{"train_examples": 195000, "encoder_norm": "layernorm", "text_encoder_positions": "rope", "eps": 1e-08, "max_steps": 8400}
Rows from block 8 of the image encoder of a small contrastive image-text model, named by matrix and row number. Rows with one number belong to one channel. Each number is 128 + 32 x the weight over its row's rms, rounded and kept within 0 to 255. All counts start at 0. After the name is the row's rms in percent of the matrix's.
After each channel's rows are labels from the 100 images, of 14976, where the channel reaches its highest value: "lies over" is the class under the peak. Only what is clearly more common there than usual is listed. The data: made-up ball-and-stick molecule models.
# p10: first pointwise conv (encoder.blocks.8.p1.0.weight, 256x256x1x1), inputs 64-127
# p20: second pointwise conv (encoder.blocks.8.p2.0.weight, 256x256x1x1, transposed), outputs 64-127

p10.23 097 [123 172 108 188 104 198 153 128 176 196  83 136  82 111 122  84 158 117  50 106 108 167 137 146 157 144 174 145 121  97 102 107 157 128 184 136 132 157 117  84 115 135 181 141 181 119 121 163 146 123 124  99 118  75 161 137 166  86 139 120 123 108 141 137]
p20.23 100 [136 153 114 155 132 152  99 118 158 160 117 140 124 133  49 110 129 113 115 156 139 108  91 125 129  95 106 159 183 122 142 165 148  60 178 158 197 171 104 119 121 118  94 132 118  95  87  98 127  47 159 144 133 183 120 129 140  65 141 189  82 123 115 102]
lies over: orange ball

p10.212 095 [ 79 193  99 101 136 118 141 104 142 132 108 131 124 116 108  73 124 122  76 145 110 111 155 115  96 136 112 165  91  72 124 109 120 115 117 138 116  86 170 109 111 146 144 131 142 149 190 130 138 110 156  63 151 142 162 106 149 137 137 110 117  77 103 131]
p20.212 097 [138 124 184 139 118 116 135  90 109 149 102  50 162 143  73 173 145 133 121 192  51  96 123 141 117 142 147  79 108  86  52 132  79 134 135 163 108  94 127 144 118  98  94 102 168 153 185 127  87 134 104 137  98  95 139  77 126 187 101 120 127 161 173 127]
lies over: yellow ball; green ball

p10.83 097 [ 98 176  95 117 146 167 102 122 169 180 121 110 153 110 131 140 116 140  93 167 122 159  70 149 126 166 157  91 138 163 171 151 220 112 111 126 225 125  55 142 100 146 127 109 148 136 165 192  86 144  95 156 182 134 118 118 118 141 103 135 107 113 117 146]
p20.83 093 [176 165 108 142 127 149 211 111 131 128  66 168 163  76 115 112  87  65 100 142 219 109 162  78 134 164  93 157 143 152 160 186 114 121 127 170 154  60 154  91 129 157 106  42  83 139  78 132  59  76 151 145 199 155 109  82 102 148 153 110 130 132 131 137]
lies over: orange ball

p10.90 087 [108  95 144 132 141 134 160 151 166 113  96 161  86 211 159 133 128 153 205 166  93 224 198  61 120 109  84 106 129  71 121 103  96 131 128  97 124 140 123 118 130 135 122 114  94 107  80 154 131 163 145  82 130 136  84 162 151 142 139 105 191 114 101 156]
p20.90 109 [114 138 114 115 138 136 161  87 157 161 111 171 156 143 139 114 154 126 152 122 129 176 114 182 119 130 121 183 131 124  68 104 160 184 109 123 128 129  87 111 140 154 172 126 116 151 173 117  86 111 151 120 115 102 115 145 125 133 103 119 134 120 120 122]
lies over: purple ball

p10.211 088 [148 143 110  85 118 135 136 127 109 123  96  93  60 123  86 113  67 129 200 101 113 121 118  77 183 113 117 141 139 146 163 116 172 101 108 108  77 131 141 129 155 143 165  90 116 117 156  97 116  65  83 119 135 106 153 137  99  86 133 101 116 147 107 135]
p20.211 104 [119  85  92 131  99 154 113  58 123 118 145 135 145 126 155 109 114 181 119 179 141  82 131  61 107  73  77 136 146 168 160 109 122 158  72 121 111 173 116 159  97 110 102 118 142  68 167  66 113  76 128 145 181  62 109 153 219 193 120 147  79  57  91 176]
lies over: orange ball

p10.121 092 [137 144 129 128 173 116 150  85  92 146 151 166 125 159 191 111 120  77 173 123 121 133  93 172  94 136 151 115  88  85 111  92 197 165  89 123 177 112  80 104  99 115 110 107 169 114 133 183 173 134  98 168 202 131 176 149 113  73  94 114 141  99 121 123]
p20.121 086 [ 88 128  56 115 117  80 119 125 154 123 185  90 177 158 122 142 138 120 180 131  83 143 186  68 160  84 110 166 122 177 115 195 113 111 118 111 122 116 175  65 107  92 147 195 128 111 106 125 146 174 105 181 155 122 107 135 144 143 103 119 113 131 185 199]
lies over: red ball

p10.218 091 [132  60 150 107 184 102 132 123 187 114  65 130 158 147 101 110 127  85  85 100 138 117  93  99 111  92  98  74 183 134 162 161  94  95 133 184  45 164 142 103 164 147 118 149 142 145  75 122  89 105 201 128 160 126 109 182 128 151 104 125 108 126 109 113]
p20.218 087 [173 148 129 161 154 149 104  66 127 126 120 103 121 110 102 106 127 212  60 137 102 190 112 141 102 141 193 130 138  86 164  90 135 112 175 124 142 121 135  38 114  81 114 138 125  99 170  78 101 151 136 141 121  90 155 177 120 160 112 111 111 104 122  76]
lies over: grey ball

p10.64 105 [121 146 119 102  71 135 103 161 183 117  99 166  97 116 165  92 151 154 130 166 152 117  62 101 102 103 120 123 132 136 137 126 106 205 168 146 124  97 142 107 154 156 106  51 122  94 102 124 103 141  98  97  90 163  98 136 194 148  97 124 144 153 189  85]
p20.64 100 [110 104 150 128 129 151  87  68 125  92 151  94 176 157 119 173 133  71  87 213 112 131 111 178  94 105 149  80 105 157 204  75 130 102 142 118  81  84 110  88 173 125  60 111 108 133 159 179  82  70 142 178 169 162 132 122  69 162 188 133 158 132 130 176]
lies over: white ball

p10.141 092 [155 145 203 161  87 135 150  77  87  85 114  76 122 160  92 128 136 160  90 109 101 136  81 149 156 120 149 112  63 131 133  74 107 155 115  94 165 106 153 108 165  88 179 173 143 120 109 159 144  74  75 178 156 157 118 134 131 138 119 118 150 113 110 111]
p20.141 105 [ 86 170 125 157 101 147 129 133  68 142  94 149 128 107 115 146  92 188 108  51 112  68 116  78  53 160 155 134 132 132 115 113 107 133 101 165 154 146 140 160 130 145 121 190  95 143 164 139 130 160  99 120  95 103 172 132 132 117 104 123 157 161 168  82]
lies over: purple ball

p10.45 098 [173 178 131 130 135 158 113  89  99 142 201 155 132 201 118 103 175 168 120 110 120 149 107 105 135 144  52  90 106 151 172 120 115 143 106 111 158 156 135 129 181 179 164  80 127  98 178 185  73  16 177 146  99 145 136 115 115 184 163  75  51 125 102 115]
p20.45 093 [154 116 127 120 130  75 120 139 115 146 152 131 108 104 115 165 146 152  98 144 165 118 151 139  97 113 132 121 110 146 143 147 145 158 105  89 155 184 106 138 142 124 102 103 120 125 163 172  96 126 143 133 149  93 143 100 200 153  88  94 145 128 121 193]
lies over: blue ball

p10.230 092 [108  96 159 186 183 163 127 160 239 158 143 133 129 159  46 127 114 142  78 117 153  97 146 125 137 118 208 130  74 114 175 151  95 140 155 183 168 165 150 138 119 129  91 114 119 154 113 142  74 126 182 158 127 128 186 151 126 118 131 125 123 127  70  90]
p20.230 080 [ 95 132 168 146 127 137 171  96 138 137 122 122 175  91 146 148 127 168 106 150 148 115 135 181 132  87  90 102 167 132 140 175 193 166 136 173 134 178 149 128 178  93 104 141 171 176  68  63 147 105 140  66 105 140 228 108 109 125 106 132 122 137 111  90]
lies over: grey ball

p10.238 106 [142  84 135 169 129 150 132 110 171 132  96 120 110 150  75  79 104 164 141 137 150 118 102 159 176 153 125  90 141  57 124 106 154 160 118 100 151  99 105  38  89 129 160 151 123 196 125  94 120 137 136 231 121 165 100 145 104 104  73  70 173 145 179  91]
p20.238 100 [ 96 111 168 118 192 133 123 103 178 163 117 105 139 137 142  68 145 138 117 105  95 191 160 148  83 154 163 148 164 114 159 115 113 147 166 130 114  96 102 114  86 166   0 167  91 129 108 113 124 120 127 129 159 150 135 152 117 107 174 119  76 178 152 187]
lies over: orange ball

p10.9 115 [119 131 143 170 159 117  80 172 252 211  96  53 114 111 122  86 182 118 185 145 114 143 109 192 122  98 142 166 112  84  90 197 149 121 124 209 130 171 146  92 146  93 156 119 118 111 155 162 142  97 122 192 203 119 107 131 119 140 152 135 141 123  83 137]
p20.9 103 [104 115 163 114 123 146 149 144 131  90  90 177 106  96 140  90 130 119 150 157 148  98 178 119 134 125  96  86  85 134 132  99 175 111  97 133 137 151 141  65 149 126 116  56 122  87 161  70 115  59 107 154 145 166 101  74 153 128 196 167  46  67  96 206]
lies over: blue ball

p10.199 101 [149 172 154 135 107  68 116  94 177 117 135  95 187 109 202 111 197 107 145 175 146 108  95 119 164 122 103 111 147 147  90  64 215  95 137 119  74 105 119 143 166 186 152  90 119 160 158  84  96 117  71 130 170  88  74 124 109 108 143  95 113 127 148 133]
p20.199 109 [127 104 158 136 165 154 110 138 138  51 135 138  77  67  66 127 102 177 111 132  93 165 152  72 122 134 129 131  74 108  66  85 136 185 138 101 122 102 147 148 126 165 134 101 156 128 124  99 117 110 180 116 120 129 102 123  62  94 166 102 168 141 106 197]
lies over: red ball

p10.250 094 [181  95  91 148 145 130 112  99 139  87 130 163 139 134 189 185 143 144 141 106 115 122 104 124  63 108 114 109 137 120 108 115 180 151 187 102  44 187 113 104 200  94 117  84  91 171  91 127 133  75 150 113  89 123 135  89 150 181  83  95 112 131  35  90]
p20.250 090 [154 132 134 161  94 132 120 132 111  80 146 109  79 157  77  80 113 195 103 111  54 126 139  88 127 146 105  94 170 137 101 112 163  84 143 138 105 115 104 146 104 134  98 117 123 133  67 117 158 128 129 129 145 157 132 159  88 122 140 186 119 120 123 173]
lies over: grey ball

p10.152 092 [ 94 122 174 131  90 123 165 153 116 124 131 214 146 132 118 152 117 141  99  79 117 101 184 100 100  79 115 136 161 151  83 125  92 120 141 128 135  93 117 105 140 129 122 117 130 138 148 103 101 147 132 130 150 110 132 146 148 210 115  96 108 154 161 173]
p20.152 097 [127  76 171 146  84 140 125 113  91 194 169 101  83  99  91 115 106  96 125  68 159 111 146 159 116 112 156 133 144  96 207  73 167 134 121 176 119 121 133 134 111 118 132 185 105 121 166 131 119 157 136  95 102 168  96 144 174 162 120 137  89 170 120 126]
lies over: grey ball

p10.32 100 [155 163  88  97 168 116 153 116 141  84 123 139 255  91  48  89 136 115 127 143  62 128 147 103 109  89 115 189 196 112 156 120 173 129 132 161  94 104  98 143 104 167 116  88 142 124 145  87 131 159  74  94  46 165 109 136 110  95 109 128 166 114 109 107]
p20.32 107 [169 131 174 132 157 115 122 184  92 116  83  87  83 174 152 186  66 162 142 151  94 186 132 165 129 109 182 170 167 124  72 179 129 115 124  69 148  98 166  97 129 124 202 130 108 181  87 120 103 145 114 137 123 102 163 141 132 161  99 140  84  65 135  98]
lies over: blue ball

p10.239 082 [110  93 142  90 136 159 145 128 102 108 126 130 117 134  53 194 169  96 134 120 123 153 121 115 122  55 128 146 100 128 118  92 110 161 139  72 158 108 131 118  89 186 160 136 138 117 124 136 119 158 146  99 192 127 129 120 116 109 112 115 120 105 200  88]
p20.239 073 [136 165 188  85 105 163 139 112 151 173 158 149 111 190 137 121 200  70 109 135 146 121 144 132 119 185 115 124 106 146  69 114 105 104 126 114 148 173 170 119 197 144 115 124 117 150 161 125 115 173  75 100 149 111 133 125 167 173 104 141 162 142 121 131]
lies over: grey ball

p10.119 089 [138  84 117 166 172 154 151 133 131 133 156 123 116  67 110 104 144 131 135 174 136 182 133  99 166 121 107 108 143 117 142 174 123 155 120 135 111 137 169 113 136 176  86 116 161 152 119 105 120  80 127 141 118  80  99  94 184 107 104  73 152  49 106 145]
p20.119 100 [138 120 158 139  90 155 147 160 115  43  61 131 108 135 114 132 164 146 167 110 124 164  41 136 143  89 114 107 167  69  70 141 119 150 117 143 130 112  90 115 122 125  62 111  70 120  88 126  93 190  76 174 131  94 104 182 150 123 162 137 135 128 114  86]
lies over: blue ball

p10.216 105 [ 94  72 124 113 134  85 134 129 133 141  87 112 120 121 115 127 195 144 132 135 123 163 104 118 177 163 101 112 101 131 140 188  91 168  91 159  85 101 135 137 106 108 122 101  78 171 121 154  90 118 141 135 172 120 101 110 151 113 156 106 255 140 112 125]
p20.216 130 [112  70 125 117 177 115 137 120 128 141 122 205 141 147 157 113 148 137 107 132 131 122 109 144 151 116 117 125 134 112 108 134 135 181 120 166 126 101 134  99 133  81 112 116  86 112 118 160 137 119 104 151 123 117 115 132 135 122 135 105 130 153 120 117]
lies over: purple ball

p10.206 102 [173 111 116 100 130  90 102 105 175 129 153 188 152 129 112 161 115 107 141 140  82 128 114 190 100 126 166  94  45  99 104 134 129  95 129 192 109 161  88 121  73 156 126 129 105 147 139 198 158 133 162  74  97 195 152  85  90 161 123 107 116 104 134 190]
p20.206 103 [113 104 145 138 141 127 200 126 107 125 143 127 153 110 179 130 137  71 139 103 125  90 170 140 130 155 160 129  92 110 133 161 153 150 120 177 158 146 133 142 146 115 169 111 151 143 147 151  99 118 154 119 174 138 130 150 105  79  77 146  86  45 140 108]
lies over: white ball

p10.89 083 [190 142 139  91  68  82 134  77 120 123  74 161 118 104 133 122 146 118  87  85  99 149 128 141 151  92 164 120 120  92 159  83 153  93  93 169 124 150 106 116 140  57 199 166 162 129 102 112 143  57  92  45 117 181 104 175 200 155 169 114 140 160 135 120]
p20.89 101 [167 117 105 107 117 167 169  63  61 126 117 124 142 195  90 102 116  90  91 176 105 127  64  99  79 131 103  91 146 126  77 188 143 110 135 180 124 138 108 138 103 161 133 111 112 123 146 125  87 183 161 109 122 119 101  91 116  65 152 121  85 120 105 133]
lies over: grey ball

p10.56 085 [104 212 148 112 124 100 126 134 115 111 177 110 113 155  90 127  80 117 149 139 135  55  53  93  87 114  90 126 165  94  90 107 148 147 159  95  92 185 128 101 103 129  98 103 138 139 198  89 169 120 138 134 216 121 151 164 113 120 130 137 162 153 170 162]
p20.56 086 [182 162 122 161 105 101 183 126 102 133 135 124 122 180 114 107  82 100 156 129 133 106 166 138 161 181 137 137 175 134 126 125 140  70  89 176  94 161 125 176  98 116  94 109 142 149 145 105 142 128 134 194 155 119  90 131  93  84 134 172 120  69 168 137]
lies over: blue ball

p10.92 109 [121 113 130 157 157 105  99 130 119 137 140 192 103 152  94 190 168 132  88  82 191 137 161 105  59 158 127 162 184 107  83  78  64 123 147 134 161  58  96 110 125 118 141 137 126 112 131 156 162 139  95 121 158  62 114 148 149 104 194 114 144  49 120 128]
p20.92 096 [166 165 100 128  89 105 144  53 110 157 167 130  56 138 121 124 153  83  78 140 136  40 106  81  77 135 137 167  84 119 181 116 117 122 137  76 102 106 129 173 127  96 164 164 148 171 114 129 178  85 144 156 123 144 165 118  86  64  30 148 181 157  97 128]
lies over: yellow ball

p10.81 112 [121 105 168 142 132 180 169 138 129 117 139 154 134 108 109 147 150 158 159 135 131 139 159 164 141  45  73 121 139 147 122 120 122 179 101 135 120 135 141  32 111  58  85  78 155 117 146 118 103 143 113 130 142 103 172 136 187  94 108 131 139 136 129 178]
p20.81 092 [119 113 139 130 104 124 121 110 128 115 145 167 167 126 104 139 109 173 103 124 136 143 118 144 100 126 100 102 132  90 101 213 106 130 127 138  97 142 162 184 176 118 166 106 101 117 123 142 137 150 101 134 121  96 141 128 108 127  91 118  99 128 134 133]
lies over: grey ball

p10.87 109 [122 113 164 120 112 114 127  73 130 189 139 140  94 135 167 124 118  90 132 126 149 159 136 126 174 155 102 147 144 127  95 124 127 147 126  96 120 148 106 100 137 112 244 144 144 144  40 122 129 139 164 101 154 104 169 129 125 123 104 105 146 183  93 127]
p20.87 096 [156 202 158 141 119 156 164  83 142 123 118 139  81 150  84 131  92 158 152 115 170  92 149 125 107 155 158  88 156 125 127 115 102 130  64 142 136 135 101 121 114 128 125  96 178 112 126 152 129 174 159 133 101  99 169 154  95 105 100  99 144 122 123 149]
lies over: orange ball

p10.54 095 [168 108 155  96 112 131 174 159  88 132  61  85 118  97 135 117 125 137  74 100 131 112  57 118 128 167 112 118 165 109 153  91 189 119 124 103 141 102 188 122 115 158  86 133 137 164 178  91  97 140 121 134 111 113  52 181 137 117 129 125 198 137 127 147]
p20.54 101 [140 128 155 126 156 159 133  94 104 126 116 140 152 146 148 151  92 148 169 126 181  91 159 159 123 144 109  79 131 115 120 177 109  91 153 141  82 149  75 138  51  59 108  74  98 154 183 118 152 162 127 151 109 121 110  81 143 177 123 126  99 158 136  70]
lies over: purple ball; yellow ball

p10.102 101 [109 130 101 197 123 130 140 131 193 109 178 174 155 148 148 145 133 119 130 181 143  98 137  71 144 137  89 106 108 204 110 166 139 119 154 111 164 128  63 173 108 143 108  92  60  90 175 148  95  68 183 127 101 125 111 133  72  98 169 114 124  78 123 117]
p20.102 104 [164 106 131 112 120 149 134 133  85 123 110  77 148 105 141  98  93 164  93 116  87 129 141 138 115 159  82 153 131 157  94 178 147 101 138 114  79 142 107 124 184 101  83 134 149 109  29 130 110 145 103 158 107 153 116 149 126 123 160 195  72 108 130 124]
lies over: yellow ball

p10.70 111 [ 88 140 117 170 137 153 129  92  84 120 128  78 142 120 176 206 130 135 109 147  92 183 148 140 118 143 132 132 121 183 164 166 128 149 127 177 133  92  87 152 149 103  87 124  84 132 115 150 137 102 115  50 105 149 131 112 104 140  97 157 136 144  77 149]
p20.70 107 [130 102 122 109 109 136 135 167  85 136 161 127 134 167  89 189 147 108 129 229 142 107 178 115 114 182  69 104 119 122 129  48 119 115 165 105 140 176 147 117 104 189  70 108  92 100 212 120 131 104  89 155 101 132  95 113 101 157 129 154 135 126 102 127]
lies over: white ball

p10.26 089 [122 142  76 134 138 103 164 124 175 101  39 164  78 194 106 114  80 141  51 142  85 146  90 117 147 118 135 118 104 105 120 128  87 136 119 151  90 236 120 114 137  75  95 121  64 135  98 178 157 175 123 151 191 110 138  92 143  90 118 157 106 142 121 127]
p20.26 086 [117 115 150 123  83 149 132  99 164 128 108 189 157 121 127 138 135 125 156 140 129 107 202  92 162 176 201 158  96 127  73  97  85  99 114 136 125  94 116 137 129 184 138 111 130 129 117 149 176 126 110  52 125 141 143 142 155 128 111 125 118 107 164  69]
lies over: yellow ball

p10.231 098 [123  98 127 136  53 103  87 140  94 156 171 100 123  73 149 151 167  67  92 173 172 124 130 152 143 137 108 111 134 136  70  38  70 117 130 103 106 124 210 140 202 112 130 135 137  97 117 125 136 115 140 158  83 151 128 149  80 113 118 149 134  67 185 151]
p20.231 113 [178 161 154 117  90 159 186 145 101 188 119  94 145 126 175 111 122 115 133 110 127 111 115 156 116 193 148 183  78  92 123 103 159 118 145 130 127  82 193  87 114 154 151 115  52 173 117 137 103 157 138 157 140  60  88 174  69 152 179 136 188 142  95 124]
lies over: green ball

p10.178 136 [125 215 162 201 146 204 141 115 130 181  71 123  95 133 143 140 146 149  82 157 106 236 161 141 120 138 114 127 116 124 113 106 138  90 159 141 135 142 124 106 110 123 169 121 137 141  96 147 148  80  84 186  91 163 115 136 121 135 112 125 118 144 119 109]
p20.178 114 [147 152 134  97 118 116 121 114 137 133 126 132  97 127 104 118 105 126 109  76 116 128 122 126 121 112 111 106 131 147 106 130 134 137 140 127 156 133 118 113 144 147 145 106 134  97 139 119 124 122 104 154 113 134 101 136 108 151 138  89 132 128 121 139]
lies over: orange ball

p10.208 099 [ 75 154 135 140 192 111 169 105  94 102 144 147 169  99 124 148 117 135 117 120 182 161 163  93 193 157  97 147 178  80 128  89  98 132 151 153 145 146 172 124  97 122 150 136 168  62 170 150 129 122 152 138 162 188 142  77 120 108  96 106 139 137 135 166]
p20.208 096 [ 96 144  77 157 179 181 106 100 120 180 152 144 145 174 102 145  75 118 194 158  91 141 167  70 119  75 148  81 162 151 166  97 148  91 121  74 134 109 106 109  48  99  99 105  70 169 146 150 101 193 157 182 134 193  94 147 148 105 167 138 129  88 104 108]
lies over: yellow ball

p10.116 103 [125  77 131 146 112 112 114 169 102 129 169  99 114 118 132 102 193 145 105 185 156 105 147 140  85 155  84 155 185  82 116 178 198 133 166 137 109  93 109 193 173 149 168  63  78 184 127 161 146 149  70 103 176 124 108 131 136 120 138 142 142 161 144 182]
p20.116 099 [155 148  87 128 136 125 128  88 155  75  83 186 145 148 155 108 147 124  97 113 104  75 181 140 117 155 139 125  65 115  79  62 142 164 112  91 127 107  72 120 153 104 102 128 151 163 139 183 109 120  88 152  78  38 105 112 102 158  80  75 161 102 140 117]
lies over: yellow ball; blue ball

p10.63 117 [166 129 172 113 104 142 226 118  98 137  92  78  78  98 148 164 151 166 152 129  76 176 175 177 122 127 102  64 108 142  33 125 153 114  91  93 143 136 123 157 199 101  95 128 169 143 164 180 132  96 106  96 131 118 168 113 149 105  56 132 162 143  70 158]
p20.63 121 [103 144 144 116 162 161 181 152 161 145 128 157 174 166  94 157 119  99 136 132 173 158 139 124 136 105 154 122 133 134  99 116 160  79 136 142 128  91 122 156 110 169 129 147 152 130 150 105 166 110 156 132 140 175  96 202 148 114 191 139 124 114 139 191]
lies over: orange ball

p10.18 083 [155 118 122 165 139 111 106  54 100 152 129  98 129 118 145 113  98 178 129  68 100  96 177 140 126  93 116 136 120 106 123 203 132  75 121 103 102 137 220 112 115 159 161 158 145 119 148 143 100  79 109 116  73 120 104  64 112 133  91 102  93 124  78  51]
p20.18 097 [122 168 143  70 175 147 150 150 153 163  96 121 174 166 201 143 154 144  78 149  85 134 160 108  90  80 108 146 129  62  63 132 111  95 100  85 103 127 108 124 137 140  99  76 164  96 125 126 151 113 115 121 111 198 120 136  77  62 157 126 147  84 169 108]
lies over: red ball

p10.125 107 [123 135 215 151  72 139 134 196 132 135 177 131 138  97 116 148 106 108 107 112 146 149 122 102 121 136  84 158 186 106 138 117 108 111  62 192 130 155 100  80 107 135 181 141  49 116 110 161 113 125 122 146  61 100 112 128 137 176  69  88 124  81 158 181]
p20.125 103 [151 115  95  83 109 177 102 207 128 163  97 144 113 127  84  99 118 103 120  69 182 145 141  64 124 170 102  96 200 128 102 108 126 130  98 169 167 131 143 149 118  93 123 124 146 116  97  77 113 186 135 165 134  48  59 147 168 114 124 150 132 132  96 136]
lies over: grey ball

p10.66 108 [124 167 164 114 165 107 116 130 186 131 180 206 118 109 105 160  73 155  89 113  78 141  73 151 115 140 203  87 144 186 127  85 109 101 171 104 157 105 123 145 191 154  68 165 152 112 122 117 123 152 117 182  95  80 115 111  98 111 151 170 133 147  81 118]
p20.66 107 [107 134 134 113  93  81 112 110 229 197  90 126  56 165  68  82 143 125 123 137 171 109 127 106  69 183 124 178 111 134 163 138 148  79 108 102 155 107 136 134 111 183 151 136 161  59 133  97  89 103 129 154  57 195 161 139 144  96 146 143 152 127 146  99]
lies over: yellow ball

p10.94 097 [172 154 142 170 141 176 141 110  76 113 156 127 154 115 178 107 155 188  66  75 146  95  63 133  96 146 120 106  96  99 130  55 146 168 145 168 121  83 138  50 105 116 188  83 121 199 108 139 145 168 102 127 190 140 106  82 170 109  54 158 127  90 193 123]
p20.94 101 [106 136 119 153 131  84  71 137 106 127 140 115  88 125 120 172 120 136 171 125 130 154 114 135 139 139 160 121 119 147 184 120 107 118 109 134  96 107 127 148 142 179 100 114 153 121  95 174  64 147  81 118 183 137 152 163 123  83 181 146  89 154 145 138]
lies over: grey ball

p10.193 083 [177 148 173 105 100 142 136  97 127 114  98 135  98 122 100 140  83 104  97 179  98 129 141  97  72 161 179 158 154  78 143 135 130  95 146 157 172 127 121 142 113 116 132 149 177 107 183 210 101 105 132 153 131 108 141 127 135 108 140 122 134  89 109 111]
p20.193 094 [137 105 123 131  86 129 145 131 147 165 139 141 175 106 101 120 135 116 135 108 133  61 244  67  98 129 137 197 126 143 101 165 102 155 137 111 148 154 130 135 128 138 127 112 123 161 124 106 160 112 152 107 107  51  91 132 175 170 145 102 158 136 145 107]
lies over: yellow ball

p10.255 107 [169 141 126 132 114 112 149 115 180 118 114 136 150 116  92 115 131 157 133 121 107 135  97 126 123 204 127 126  82 107 107 110 151 162 144 106  64 120 104 129 109  70 200 144 134 153  61 119 106 163  92  96 149 111 168 128 112  88 127 151 156  84 135 112]
p20.255 106 [216  66 130  98 166 181 143 111 104 109 188 108 106 156 145 142 103 169 128 115 128  78 175 132  79 165 172 138 141 104 128  99 170 114 143 188 138 139 114 160 155 121 156 178 120 117  74  91 193 128  90  95 150 127 109 132 181  80  98 171 160 150 159  93]
lies over: red ball

p10.29 100 [162 186 140 241 114 145 178 100 126 151  95 132 196 180 154 170 136 171 152 169 155  89 137 105 113 143 103 118 170 150 116 109 173 129 120 121 138 143 145  83 127 200 134  73 113 153 132 124 166  73 113 134 135 182 133 140 113 123  98 183  93 142 131 113]
p20.29 107 [152 119 133 182 145 130 131  69 107 114 151 147 174 121 186  73  88 112 124  92 133 124 188 113 133 133 125  98 133  96 192 147 138  56 141 169 140 146 115 163  71 199 146 134 114 155  92 142 152  95  80 143 139 134 132 180  98 156 146 111 168 104 170  65]
lies over: orange ball

p10.1 106 [203  88  69  93 152  89 115 126 157 115 205 140 138 132 141 166 109 101 109 121 164 148 138  85 120 174 116 123 115 197 107 132 158 111 154 145  85 145 145 170 100 116 150 133 114 138 117 142 150 172 151 149  84 182 169 130 133  98 132 154  86 132 137 154]
p20.1 106 [147 136 157 174  79 154 136 157 140 101 164 105  72 127 153 103  89 154 132 124 141  98 102 154 132 186 165 149 127 112 117  98 165 204 126 102  58 132  55 108 128 103 167 154 115 156  89 194  75  53 112 118 134 124 125 131 148  92 110 170 130 116 157 169]
lies over: yellow ball

p10.164 099 [128 104 137 123  93 162 126  72 136 112 152 109 117  88 135 139 121 125 138 111 166 110 168 133 141 131  67 149 140 135 207 145 165 135 158 121 170 119 106 135 213 201 154 142 117 132  96 123  87 134 134  63 146 193 148 129 111  99  59 152 139 137 147 153]
p20.164 113 [196 161 152 142 121 118 111 131 119 148 117 132 140 144 156 145 109 129 105 138 160 168  86 173 151 187 104  87 113 145 149 109  74  77 167 112 110 133  76  90 116  71 177 137 163 195 163 125 184 150 117 141 175 189 132 152 141 121 135 133 187 132 152 179]
lies over: yellow ball

p10.52 118 [160 149  91 163 130 157 161 139 127 121 102 158  79 107 124  76 163 144 108 158 103 138  77 146 139  65 142  96 113 208  83 185 137 158 158  85 142 140  71 121 171 123  85 109 144 123 151 142  80 137 139 122 160 127 136 111 130 117 117 178 109 145 130 161]
p20.52 106 [146 137 100 132  69 153 126 115 144 139 145 127  77 132  97 105 133 201 103 230  99 137 135 177 185 129 160 141 121 196 156 140  97 116 112 124 141 159 160 137 122 144 183 114  92  71  91 120  78 127 138 169  99 169 161 113  81 137 166 151  83 142 161  85]
lies over: orange ball

p10.110 097 [ 49 139 152 145 112 178  99 125 118  86 145 169 116 155 120 101 159 133  75 118 124  74 135 133 143 120 122 132  96 131 122 137 101 130 117  95 167 121  85 154  96 146 178 101 124  86  98 127 166 120 129 141 145 120 118 128 144 113 134 134  95 142  63 141]
p20.110 098 [116 151 132  83  80 123 128 143  95 139 106 101  59 137 219 150  66  95 196 146 137 144 109 155 102 117 138 125 217  52 104  69 150 112  90 104 134 109 135 164 116  68 158 146  86 116 135 124 164 105 113 114 127 107 110 127 120 124 115  96 161  89  84 152]
lies over: grey ball